Weights of a small contrastive image-text model.
Model: 64-pixel images, encoder arch caformer, encoder norm layernorm_no_bias, encoder activation swiglu, encoder widths [48, 96, 192], text encoder width 256, text encoder norm layernorm, text encoder activation gelu.
Training: soap at rate 0.0033, 17400 steps.
Rows from block 2 of the image encoder of a small contrastive image-text model, named by matrix and row number. Rows with one number belong to one neuron. Each number is 128 + 24 x the weight over its row's rms, rounded and kept within 0 to 255. All counts start at 0. Numbers have three digits each.
After each neuron's rows are labels from the 100 images, of 14848, where the neuron reaches its largest size: "responds to" is what is common among them. Only what is clearly more common there than usual is listed. The data: drawn small creatures on textured ground.
# gate: MLP gate (encoder.blocks.2.mlp.gate.weight, 192x96), inputs 0-95
# fc1: MLP up (encoder.blocks.2.mlp.fc1.weight, 192x96), inputs 0-95
# fc2: MLP down (encoder.blocks.2.mlp.fc2.weight, 96x192, transposed), outputs 0-95

gate.105:139153096158159131111154132184130084125145085130085142151128144112133157111077126096147130195128061066089145128129148140130098123125133123093149108099112135131102145134109100121124137139143160150117135103116119116126148109134129108139111149138175132114116117152082117128143113089155117120
fc1.105:131121108024120139127138125134131137108107133127117153149153143117109114090121150155106132134134120140128126113094142105121116117103100146136146079132112155176118118212105166134144105144079121153090111132127181120101119124110149156158140118138113133141157122159128144099134101116111131135
fc2.105:095150099078126089157098126120137174127117123126132106130157136127053147092120137087076117155105143069125134145130145107119153142125138180142117119131115129123109113161132145178110118165099151135110133095132134147129116131137120110109157100128196141128142130107141148123117141097146150102
responds to: orange; yellow

gate.8:129153127168134136145121148122117153140132088104145112099156157177099155140121145110165129107132136153132106072163132116159125132125197140087205100127112113136109138135073148154105082155116127105109127104097157119115110151126098092133150122114143130122169123137131118131121148129131152145
fc1.8:114152120129130147141116140118101148161128086096156126129181167127143195134134126133177128130141134150107131089186116103153137099122147122112181125127135093142129118132116121159102098145092108128114122084113132100112135152138086081072121102098125105141171094127131132141118157143130141134
fc2.8:165125144146131134141159051114107129121149146150110123135174122121133109084149090123135127154143162126128129169153127088138092105118127140101159124128124141090120109135134163126140129141140119139115128133129164141131201113115125151193121149137136190122109148160143151131156111145105134080
responds to: yellow; green

gate.150:126141123134156132140137105153144099155138128137130158100122185119089129135164147141124181147153180143131144142129175108127130127137181128122164085181086178120109103120130132135108150165146104120145144133127154151088131128149127128181095123140080163120122147149157158131103125131136127111
fc1.150:104111079148072124129158159131129129136129155170110125130154097116175146121117131103113095131120115141131128088115122200107082126131109100099115101095166096158115086172148127113130124135116123159128137185092151126131136102138140133110146143157125137141112129137126104188153127135117156139
fc2.150:097105112114103121136136119120111126117184120133119109122125125142104119126164131130143100109128094105124112106131114112105121123102144139150127119158145107132094120151125125166134151147109194173114057136125082123081086129113145135131162098172184148096124114109136119068138106093127146127
responds to: white; black

gate.116:123098104085151152121124083084137123128125147140108118119136137130118107128162154101124149110143133150138215143149152121099149151132142124151113147141108190106075156109181117160146115124105197126142075108116142134122132103122130134149121118097118137128121134128135123110127100116172113139
fc1.116:130122152142139157127149069148092106130131157094110185088127136130132071153162135144137112108112172115152158144178128152095149115128112100122143133144102158091102134145103100150134085147119148100124124092133101124156111099104149101145115128156132095146114146152150152113100152160121097125
fc2.116:117147122128135131155168120120108143155073164096112163090128141083134124086111130107114127144148122102093109170130116161111153145131106128129122121148117127106155132115154155185136113132167110113115154110123136097109153088137105131159105150094117092140116193139103128162132152130173081132
responds to: striped

gate.120:163109142110128130132156101099132106128146085117087125142134064151134130147124115091131084116138139092163141102130124114170150097121128145140122151166136157131127116151155126119146134162157141102105127138128154158103137108143116145108139098178169110148108101154082159110095193132092121146
fc1.120:104129106159141162123129129126092146161118117191186168090163123130092136146139125142131100070131062124132103131176152103119129107185120130152126126138128143098122103122129142163135112152125119129143101146130171125114138138160157135062140100141122149121117126141120112136122134121128136086
fc2.120:131129089144166121119096169142104116126158131129119116156093164165089133129073095113092141148127125165129158153148184116164109120119094105119054128125118097133135150137110086151108139134107140135142114131131090129127086138103119128140066150121150125092132120129117156129129126168117134118
responds to: marbled; scaly

gate.139:131098105129146116175112100157138135104145131127125136144101115095105164146104110096115127177129114128098161132110170159162099053171100133134116155140146135141123124109101094115177154097131114192125127125113124168124139138167098114121128116160147119126122139118134113160099149094153129145
fc1.139:131129123120110141132149134127087125135127132122074128171148144165146142128101152144128144117121130141115159138167106154099095132139144109108134175129101146113111136153161130158121086107114110100154107150108128093111072116135140215127166147135091116126120164083142136133165113146099133089
fc2.139:105119100118132121118130129125098115123119142131115129091112129116122181124104109126124092131058108126138096126156130117149118119121131132150123147100116123145124151088127085142114131142123165078130087114114151158159110170157111123094147147140137181114101145199141121134187119086086141131
responds to: pink

gate.18:172082115140147109114135139147161158173129123118214162113138124113135129164109128127114147120149146113119067148132157143154119136121119143127134125140105098137182134095127096118146149127135083128142110122144127120131128113167133107092147138147122138122129131189084121163121142100083113161
fc1.18:157139080151143099122133122146114153109137117124110125144130138118075091150110126129138139134100115121108178087128122131183123111119110101128136114142118152156168132125130086131196152111137106129103162060118114118121138111154157115147136099134097152109140122130099144128180134072130129172
fc2.18:159132190117171172113124099180146111127134165134165124132180165121159090140149121110130138106124146107130132141150121087136129136122126130135121116136161134092137132161134137131124132128093077129172150129118134133141086161062084148158096120082128115114131134115097146123126162150124118124
responds to: spider; white

gate.182:100131142140127161159062133124122176113115130155105101128141122181105163072131127122140125155132112106126126126170158105130132125132116143128125133133127081128074128128129139067133086099146128126133138089161090136129129084149113128125139111127158101122131101145129176164125123129084107085
fc1.182:132094137117108125088084110134095134140080127113137165140120099103131119167114141099140150130111073142140144111117124130139124116145154123142071129141150146121112088112110135176132141113153114139156199154081154114131092140145175141127091143116083128138090142155098095133136121156123130134
fc2.182:119145108088129174069099123122123176125147178108137157145106146091103153149125105124105129122119120156110111178124141177112129144185128120126129152136140095116141138115128095121149126147156133126170140161156079112131082168141145120091146148132119145133102107116156102126086134112099138138
responds to: orange; dotted

gate.129:147116139161140126113147100179157209128124097138101180128072144136137088122079084146113125122122122110143146139129091141120117138159128150108133120132120147134141112144141117077134150110170134135122147106159146133135114145114121125160093148140185104119119127141152085156117158166133123107
fc1.129:115121139135136073076140114128127090135101101115117139133111149109187115094112125130147144173116144116119139124127089122102131119127131111129125174116109154107128163138117120132142140078132147122081142182141093113146137082116126143099160117123119156129129061125064124130089113123112134094
fc2.129:125129126124163097128134113137119145124106094171103124128122126164132136180147097128116096100165159168129164142167147141130113109191126155129162133118097133127165117138085172133161109086095156104128137159130122100118157130129125141167085128084132130142129142129143106095158129084132091125
responds to: green

gate.140:130165101152146145116136141097154127089136112098099119101130149127111107096122130126174132151159079164152121098085124136065140136134128153113089149125068110149124133110094147139133133133132122114138125143109147143125118136131162095120120136130123188123117138108154170108103116150146055160
fc1.140:154107149139120133119149157146093111106079113133126101151130119116116116112151120122101140083129129131096100122132150129141092114152140116145147110103169132102116115123171157147129124075095100126156115095137120118184188176096115180140152095132133103169143138132107079163138131126130150113
fc2.140:075129120131128163127107126109122122120132103122130140130128102108118133167056125129143118139148117138178121113109129174105193128085162109154109126139101077154154131139127146145121162111176137141118170124095154125096127096119128122112122145132148171105149082128167085114098131136123119126
responds to: striped

gate.82:166127153108139146084112148132165197138144101141118118144121131114082137170121128146115108113117088080145120159157082131128123155104125124119092129125146138108159100126126106122139121095113143156102115103103113115129154178113110150125138120126137150170087057139165113139148154110107134123
fc1.82:168140131126128132129117105129120161143134120102148107152080160098111115129155102133097125155174111132118133179117125128126174086127119134098111118133111119193141128102139128139163139125168123123122156106083082141093165180135127142122102206123114127140127116143142122085132147143103110136
fc2.82:132126155128123135153142114137124098138115105146160122075112139098147183099162130169121149130144105111125083101138136135091156131139140159100106101134094081138125100082128151134124172167170116147085144116095094131127101161131124139083154117144113150124099133130134122137095097166157114103
responds to: black

gate.169:127128136156123102123122131111124119132072131077142125128131116115121135145111126184112135144159111119121138176154117097146152130147106166136100106087174119143158132116120136129183124153118121119125132160106129129143176130031126153127128114156106123129061158132110131160119111150120142137
fc1.169:123127070092120132118168124073136110136181111101112149117130122126097160152113125135101112173144129138129128111122150117126140147074123127129144125073151113126162114103172126171100111141131159116155174113187138160129113138136123091137121093150093112147139104157137126161092151144132130132
fc2.169:127116129172144149145127132112128157149127105129130131192147070143186150126125154094165127148128128118120138140128123132138101151200121137154160126171142147126149098106115147102143100121144134113170132140107117114128150126088140118116086198124119115158121184131126114128151128139101129094
responds to: black; scaly; brown

gate.15:162119097165122106151152143106125139125116100113113150116142124127155091169159171137141113158132158157113119091148135117150122130133118127116124079150101126046113105134108137120147133162137113150145118084152120129160140156144065097127132130152135125149113142136098098172153170125154084135
fc1.15:091129138118151132194113160135109124144106151097090119151153129081092127123147161132134166118107091095127189128161147127133106180127126127148127129157109118147130139130121184133117123155126118097084116111120136107165128115131110140118130109105128121128078084133082126108124155165128095097
fc2.15:142130140112115143151190133118165161100111118153125155145104104094113136156124122165121126109097152111138152130144122148148147125129173126115133134121146129130128112111125111120146121157071147139075161151107095140111118173182103176135128124144147138109067130147117158105147109120134116059
responds to: white

gate.32:172126147147109149134129135144102131112147160123051148116126158128124140134134136107116095122137081121118155141082109130116101107157134095136113119090161132127130106164082147141126144121081098162121115112131049129152128108105083132160129129153161130114115146120122149118129121086128174107
fc1.32:111142106117116125155139138114140110122125122143159121096129112154114108141101128129129133145129180100128093118180141121132137115136130170117110107146137176131125147157119113121097090130204131145126152149102212077122137134154201112135136134135148163121136119147137088142125134159107124110
fc2.32:156115112110085116131091165122101146116156168127126128115135114133168138128142134137125078133108150105149107138116109130135190184122103120138106151135176123098128154134129113127117107099145175122136102131147149138150103140117125080112164146129129079139172156120150137106089127098177114171
responds to: yellow; white

gate.84:105128097114180120136127143156126131108170144082119136117139096127137147117100138137097131117099107135127168169101064116154126138129123156148154129123110138127117043096139122117147140133150131122111129156102103185134139094125128128121118120136148119125143196147122138110118099124145192115
fc1.84:106158137122159115104144120146099140083125157118027144157105146129148103120152159140145117117113137142103162145105123122126098122134118117177128142128141120163149111143103136133192133109131072133143107105122112163138124109121102141130109121086153123183136139129098134166107117158119136118
fc2.84:079132109127108081142145098143171083158118109154142143151151123132088103119129130116112109110145123104129142129106145163124054097131105147125103116124081129123086140147129135076077112132130126120072122103115126139125166099132155103140117133137158150143103131179123116158141126155095124117
responds to: white; yellow

gate.136:145162110127127143139158147047159144188143108143116122128120135166102083100135134147168140121157124127131158131118110146118129153174105097124124129159108118121109139123146131123148127165142135113094129115084104130085141114132135111151113048118127128109134111115137155088110156127130094092
fc1.136:133097141144153083135090129127125102079114122143116167133136128105139060133147130137085104091113128139119139122129140132118121127173144153095137127142141132132157071140174125127139186100100133134103119065126109129147130167112099145136120097159153110165147149131106151133118121116119184117
fc2.136:128109165172132120142137124136127094171115114121147124127122125094115098153114128159135140128113146129196062112126066163159127155133141142132106140161122079118110126180154132124116091160139111130180140125151149144165136128174116093129128155141133129135120142111142091141101132146115116168
responds to: striped; large

gate.164:123152116131153144140093126122128124110108143127094067136167124173129177124094138110098090119177109121127121136171129082131131145157163176084064124095128129134150166121125133115138136138145137118131130126088117122152092133103127122147141124111071138137119169164144108126122123088145118111
fc1.164:104097070125134151127105161134108140134127128143121188082117093148113125158131181141176089135149140126156122118106125140054134061125156105135122113096122130152107149094114086134159132133101111120143131129134089149151133124130129115151125123155163128125141127182110121142121122134127153153
fc2.164:140146116139130111153138133114119129155140133116107142101135070124109132083147134140134120154120138120129131116139088121103158097129117105112060129137068096120101158136145166098092082138128134095152105100107121114079129121124104129134104185139130152085156143099173103135119166122135087128
responds to: dotted

gate.160:168130138137179132125128104095124170122153134140140130165112124113117142128122136131114081131133129134157138091099114129121061128114124123136144124162112163163144156181090164125111123119125096166121107120197113125111136144120079155113112140163140107123134124186139091102097134148150106129
fc1.160:114154138156134081120112114171106150145131118189130150115137087141110151154148131157150136119125129141077154112136189147123169130134127150171117131185130097120116084108157148134118134110130108094110155096090136100110126110162120152106148115121094127093105080115126129131089113121105121131
fc2.160:107124135102176141134126137134140163137122156138121090134113127130123100128129085137128071132151142106136123074127133094138149127188140137128122180136113119112129127104136156141105119151145148143130169146114118128106130144140123078164095095118179115129186150126151140159188085144127109099
responds to: white

gate.122:148134132160163122126151138125121098102115131106119083112145144144135179127117164081129130151124090114126121128131088181159130180136104098104106147094116146070144119137106110129131126134160086096124092124102134122124070153111153145150140128074114122134085112130118117137129138078151126122
fc1.122:091151129078082135132141117123145134139124117133111149133135068102123117116068096165096090111117134116126162129126157089119106093114139170134133103144156070143158165121137160106137165144103203135110131128129120155172146124127123102105118140136102129131151134135153118103124131140154127114
fc2.122:115129109124131167131090129173160157118129125137119134115166138154146108120113092125098127118139106114118122135136127127184118154112114128155143116150126099120097131167126133157115128082218123120139139162150092108123089131149114111154123125063100102086151160100103093137109135133135135161
responds to: pink; white; starfish

gate.70:128144120113133098128140134129110132129169112141145128131129127101133108176085127135147142124143119117130154123154143135113121087118107149126133139133130106128080149166126090137108158134190148126184123131171129074128139166134163157121145076144135073151140130072103092130114110089136099091
fc1.70:110058144128120138119147096126122092128124105155092086118102123152086171080135154128106124133133150115117120126099079110115128147128133097133097121143129178151134083095137160122119099122089144136086100124102128158116088080137113097121126149144142127112106113190148132131129132149109121144
fc2.70:115163100114128136111118138131108190107132138102144147147158122172176114124132106131128114108065133137152122146132144154173115171120106095133128147117137054083129129123125113121131138150132137109101133095114127152085095130127132103105110126125146140110118115096124096193123165119128132177
responds to: pink; purple

gate.27:092170142114113134084139140146171153184157111158133160183124133130103154088081112134149133103134127107169143178121104149116130118114171181112117154115089113134134141098069118137106118137130131123101107105159137116157127115092099119143146128140131112130155150128160135101150121152127124134
fc1.27:105133131144105127118099114198107102107140188131155152124146129122168128124121150100120134172111102168105102129137122091129144156120156103151151127065152127132124160093154105129162181124094135145148145134110124125142098156148117120130128110179153117128083145128120115166159110121148150112
fc2.27:175113142134140162125103118125134144127087120129099137141123096115094097146104161153135101104135168126079097149137127183108096138140104126128109121132124091097104113168105159156111084135174140090116129131125139160102125096146159136120131133094176157143164129098120140175139140130149096106
responds to: dotted

gate.48:146136121129173101131134136118128163091179145122153137093125123122143126098156106121135152112133115130140092184148133118122163104121151116079125140116113155124163144148179149128130123089160147053199109128134157111093131141092112119134108117128137126131097125142177160127136117125130099112
fc1.48:101113111132154125127185132149109119130152190091101136090116132181096162125148109102084114151198133094170128136129122153118135126177167125125098133096140147115148130122141110128117136117116132195124119152127122123140105160168144155146102111119151116105126146131149151127113138157155134124
fc2.48:172158131141131131125126120093151123177063119114141146178123133066147157130140139131148139128102149203125163129121154122126126104140127128102143121125126117103149168128143162098158156135117128107110099156118161164153123133130122198115124150128098153135093154169136125129148128125130117107
responds to: grey

gate.143:118117078107156112156155156159138154130133156125121117122096160139100145143099127120118101145159135146162160164126098133127120148129122127086145136125117141132128118145131099129137119093129124129106119148128119127071044129127149065128124152150164151126143086106130139086082084150133168126
fc1.143:129140137131083146115144105127144113150143137158154076123143139140164115145133135150123186104097125156107082122152110074152136134091149125129123124137156114114087127140136130171102148219137151126132132130127116124186168130129146142116135127124105116098100130146186123146139135114143112105
fc2.143:118116116158125161173118130129132123168128150111141102095125089142104109121117085158126106181132137129180064139117168112131166143111111125128140132128160139127140107127141105148061127130133153105123119128144097086129112152143118119136148113135135120120137083049089103115118141152153123127
responds to: white

gate.138:083153145053163096101118117117126125106161168170124138183129116152114109127127115160157094084096150114132160135104150125127100130115108120119119156142140128146109110160113123095177111090175143096143095123126146165133103123098113103124129170111125129140114093153138141161125128137131128127
fc1.138:111107127173096126166116109158155127154089144060137111097129161116129152103136139108136143144180116161135127123193095114130131087145150096129102124128130147108133160121128115156090126135080133186111147110139097119093141180135133145125124122153104137125122112153108096122141164118116142129
fc2.138:132139112118160160131107178122125123146112089105125136145123123137135143149100130155144128133121134141136141133145125181115129129131127113146130160127146129131154161135147124150119123090127131077115131105150134147115043136190114124081108044132147094105123098126122120152076125091118127157
responds to: green; brown

gate.6:127127117117127132113112134134126134145129124122177141094180120147165185145074142130093116143110133102103114165160108083141121101114136127100142098128130158089103140072155125099123130111102140118145115172133095066146124085137127179124135095162127129105155127134128146142137116139168129108
fc1.6:144101151136129125124176130114139118115110118127134122112110111147112159094120100124125101114177122136108163116150128153145109142126119119130156118138191100137146146104143141091126117132131088089178124045141134132134124176150127175157136058124130126129096119134100137097141121142082103124
fc2.6:141153119133146179130125175127152143128114065133136100175121132135114130114164116078096067104157123086133165131118121131121101109135123136172118125114172139123114132113174146051100115124107149132129106131147087144091154133142124090134145130119123109131128128146100134107125109164133111135
responds to: scaly; yellow; orange

gate.104:144129134066147150113167123106112106104112107132132135126176070134105111118130105155111141146106116107124129146127127111094120114125114121192147132128121127163128152130158153141139132129136111121118128143166128162129112118093137125128182132111024139145069134154158144133103145116125138125
fc1.104:138144085160132128090171118129143132114065134161150097156120050132154113125115142120172146135129136132168124152102160124151129074105114144130126098116132116160125138113094071129105111145142142102145118166108142117159102118129131158173125156111114134120133178121125111146145127128159145135
fc2.104:106119139118124121135142116138134170105113062143128085109164129095123131065134136148098134136171176113090145115157129139121081148092195139147173107142133075120130130100122146126129158135169112174167158132117137133101147139102129124115162128139104118121105151131118140125111138125148119131
responds to: brown

gate.33:137167115125162103125125127109169129137132123099198139058097119118158122128119111129132183127130170150144156129125184098119148151115151137100126118134105163116182121129132130150122127130128152106171128137118124117120185190125132136109087127137108099137163130146126103141109135120161128131
fc1.33:135154153165126146109126064125139111127112096109085131194122126139135107138131182124134103149123058139126141144147129096135118137064124121154169131161108120147147144145134063122142146110133122120134160118128162124135112107117105097114114092135128124119095116117116138105131134096130183111
fc2.33:128135133134097089126113162129114075093103132144097138123125151152130119110160116125166120101126137121152102150074117137112170160126121124153114114113178153114108149102133133137077096121157140139137129062127126104118134128098084074123121119115085087114105113124109129147111130156145079099
responds to: white

gate.24:109086173147101145101093090100133107115129159132145122129115158111118133143145134109080118108132104147124155127147106174110142107124130164127105165150182092162133121131157122100141109115134101119113163153130164087105139133112083147126130130131125101145146137129040126121134137122090099148
fc1.24:128112145140102127104147130123134130129147148138154150135125140137100115091142175108091127133159136132136094111111106173131133146133147121084132106121128096102129144154098086127109184129100085164124131182062129083140125174093107186145147159106115111161148141121148125148137115131114157125
fc2.24:112139129113128110153166124118148082146136136107124132101147164135143141082152135167121141134135089069153106119126076178131124122111128179139131057180127113098114160149127119128148127112152105155120135127134143146106140126121129113128129137109148101120106098135111128136122130062146072160
responds to: black

gate.171:112119158126125130121162123154100117130133127149115139136093175184111144092122135098137129149127141104163175120165144151090131142099125097172129155149141128105141153128083129146109069127093134145153129091102122047155140142143146155120128126129130146112112143146074128131154148129122131095
fc1.171:108167125109138118147132130134159124101122119159140126157171133158130119146174162128133119098098135170119126123108123135121157110104099092103099073118131127129060137135105198121123108096140143138135098133120149124114111081114136119112131141092082126166128159140159093148177137104114150116
fc2.171:115118171117133126152130132071114142154108120120103129130109117112137079121103146177127113106087147187151140099096114116124143131121134119082103132097115122119114134141136124098146135104127111130168123131123149119122120142179125212093133112153127125101113091136153110141104116138160064143
responds to: large

gate.148:108170128119092134151135116106149137149171145133138100139121144107121133100120155169119171115100103159123124144157140080112115178125128085151138173120130111105139133125130124116149100130140154043143102123127121110097139174092129145107140100106151130111131136142091111123078125164091139109
fc1.148:057164135141120128173134129136134122158142151132139133128102142136129174122124121134117142121129103157130147120129147094137045143088146116148131128126120119130108133078134128131114130119111212097181119128164130121135118127132142122150159113092133156119106119193139092116122130111094129129
fc2.148:145129165093136123135117145169142121110105135084136132133108144106146127149136131099131163125121166143118131159136150123099126119187133146129137129126090154127134133122123126139150168110132030116098145097118158130112141080120129135143063160130122097120117124140126171161135130155131070108
responds to: large; striped

gate.55:144148135120114128109144128131165112118124118123091123109075159143132095128132137114173132123125162128138116125136114097114077114140133082136127137141131157148136133145139108177122167133152172121101095132114171082141108167106129102150141052174127135117138132162093108124066106117130120110
fc1.55:145128112162112122094144164121137125125087111109117088124096139117158115180129142142113089160176169151123144108140122119111065114133102112084104093116104089147142166180114142152141114127151165153120124124164140128150122105095116126102146129178131114122145154180101126139125133125135151117
fc2.55:127111135128163143095130119125091094134161105177137138173150112114150144066153149133113091098127109104164083126110112094153124116107093178129117093132119142153130114142126169121043097124119155136129112108128136134127115119081128146125148138131159146132119130145100084128095143129140138126
responds to: spotted

gate.97:122132141107198104141118141110120106128173180128139120144111134136139163129165140151100154143139128095135099130097123136178147142148173073104081112137126087152116109126152127138111134107099135076169116106133100135152141091109113126131111123122095188156148129109094132130116125133126108144
fc1.97:176081137088142080140106137129121135131143107105130119135108132112095165137118114108095145159129132089135132103161136171126111146135176128061098128128174102143150197156120123128132116139108083127136128118128151094147120095162134119124094122147113143146138085103087139134126109126118131158
fc2.97:129118154154131129158135133076083186154117138100126130108080132142140130137115145128111123122119131158120129163182140116139087128139114144130120128160108142132138107129096148092158152140139148111119093155127114131195120135113109160114176135173111080161117152113189101158142115112115126140
responds to: black

gate.149:125139120133171111152135137129122151107105095129130124080106135130064118112111175124139159125122179091087139092179152129126131137128157095096145124164128118125073152123123120151133131178114098149109154106123117128127170153090123107118135127130094117098108131167168131138115161118115170130
fc1.149:137116150078092135115156139137189110105109174147122140142117110143172105075112150157105140129129091116122130181123122138154134090109113115107129106096139131098164142128136116096127121119128146137130115177120097125164111136186144138129054136128122139161124141124115127089129108153132093129
fc2.149:113158109161154088136098195165168113097176080147113157082115146121123151145126134130121130148151104118125153119106130137122127131148095123133150177113126095108118151136150086133127178122133134114154145129136092125129104128104143106081152135145110139101070128097096107142142123122167129141
responds to: brown; green

gate.128:103099129127129159127136144165124124092107125116133116134156105136123087126134120139062139117115136138197172126198180126098141107159122150119137105142127170133068141188118124172131112126127123111126148125125140129120129114119136115111109117116120131106125125132124066142105147143155085153
fc1.128:146132121134148150168129135126124121164135089120167148127156137124168050156142112142144141143135145131166133128208114127110122083158080129088124109133118115125108130121098128110120118126164151121134142113155128142129181175121113104136115096086136130169132115102130121150151131126182125127
fc2.128:114113137135148117102137112109124109160123182158135151138154142081133137116145090108088132138116144126150145176162121136153126166145131114135127052117122167081130126158138120113141120135109136117069112132100154092147133081141153127162110154148126161130079129099153149154127131118126128172
responds to: green

gate.3:156129146141136118160128152096086087136166133105165164153123126094132109101084075111146167175127104130113112108091087119113089159128149149110127113120135153117124162110092107149100130117114128140144153121098139108117104103115118122079132139134112119101097136087150124162132144146119190137
fc1.3:111121124101159146132138140162160121125129106145152124119136124145124075125128151134147139122126112153148161138130169079135142102132151118115158128157109182090140152132170119098127111161097175153138134098108121130133175142129111101130061112111160149176147104139140090140095127098147178127
fc2.3:127088134134120134099117151084075112098155059118156137180114101118134138156085125101149133137137145152152147122136161101103136115124138128129114128138151125147137085107072128155125156129145138137128159113045067133161145130097152149136127125136135123145121128124111128099104129155122145128
responds to: dotted

gate.115:136122073147150106100116175135129163128084142135136158132131131161148153106131101144140147141103129105171094152149134145138147164146141154135110151123079125176112160156150119113069140128124127130147115112139065159118108122124145110131144122127154101121135092064099115158096129145123140157
fc1.115:125146151115084104141139094125077134129125135090126116097163176084064118136135157127152133167109099086112112107123152150097153126093111125128111143128154110100147128106121126130135143136134156114067133132121132174155129149128089159128144127151150110089102148170132120138144145140172115164
fc2.115:088128104151123163142128121176177093129122121176136097118150122135107116137102115129125131078167112130126123154101129151128159171104124158137100123113143112133107118113159170094091134122105132138138089157129130128094078129156183128128116100094173156106148113124153114153137143121127151178
responds to: turtle; white

gate.51:130127096126131161137118165078134126143154128172122119153115077130089136113131153109135113089134150094133099127123131120098156154123099127124089114180119113116123120119131081105201086132164144146104128112163126132114135095135127166129128115114163146133088133119097140183097106138156104126
fc1.51:128150109115136169177119152084148133161145128130145126131143098139126128113160097092132112110157125084082102109127133118126130142148099133126113115145116062113139118107128040117154094113141127117090125127176129137131137119137084167145143133101131134112105115105114146157103088115173119117
fc2.51:132114129155116106134162101126135073144128087165104116111140109120087129139134166121113119148169135123133138131144108119102128106104155160146145132134124206157104090123143190108123124128118120146126105131113140109182191105129141125130147134155109120187130135148150158117152146124133110084
responds to: purple; pink

gate.151:114135136123136116124108147122149139114091080123130087121122120154123055114179116077161104127096143116106115138118119132127131177129117185155130150139133110113135143093147138126133129118144150110155184154130124108125134184103131104138140125086127152162184128106090132119172111122144141112
fc1.151:125138073125135127106110124121128159136169117156153130118143099092136132128153132139102080155140128155166131129161135094085161130139117126124131133134163135116174131113171114115101117126137131112148138096115134097157141097133096111103109150132065133141154052120119129130171133163120165084
fc2.151:135122122143105109124099122127142126144120082156092111120102139134120145080129129095114132164126133081133117168104081090133124137098116160116113173127130148109127177156123113132131111150129135126113168125110122083076172122151124070132143129098144151114143116162100140111143149130060163138
responds to: grey

gate.10:124130116122159139115143108134112146140144130092157146127141138189131119171137133089115152132097126088150089084104115125126144111140112128177160031132128126101135097106126077105132125152124173175134115154123107126154120107145146123130159123107115160110122119137159127125100099110154137128
fc1.10:160130131129084131104126129161120117081139080098181106126099122130111143113137151140134112127152104124123127099096126124131130187116114084143142121167159120172132128173098129104158157129099130115158163114077128086146128156129132128142116127084143155134125104124120097098128067107132124091
fc2.10:140139145182147124129123106127129081135135121154152113130125103121125127135160129108145127120115127128152121131123111139140097119136088115113144147131140119123135138158172170054132133143076130136198106138134107148079076138123071074133096124094125144123107136175092114115142137122112119149
responds to: scaly

gate.103:108175123109127136154161158143123060142114132140145154081132110155109111164105118138131135108133104118128128145099171089138114143109107138157113124116133152149132115111152106123129171127158178093115160114091138154100146119150135093113140119107164087135134118177115107148117171110069123116
fc1.103:099164112183108128135130088121168142110139138150116126124064121115129134097114105146135138138060090111126113129114100126193144153167166121130102137099130129147151126121151136153152135133169172075157134144114149107127104110092134109147170084104117127141120126127151143143119128122124116103
fc2.103:107119147132151080131133090156138115143136130135157142153120123120178110114131113143119173139136109121105138138125139138087134102126120147116137107116129120131123103076131141078149139129157056076132137107161159111118152111145108159051127112110106099074133098115148144098144148160129131141
responds to: striped; white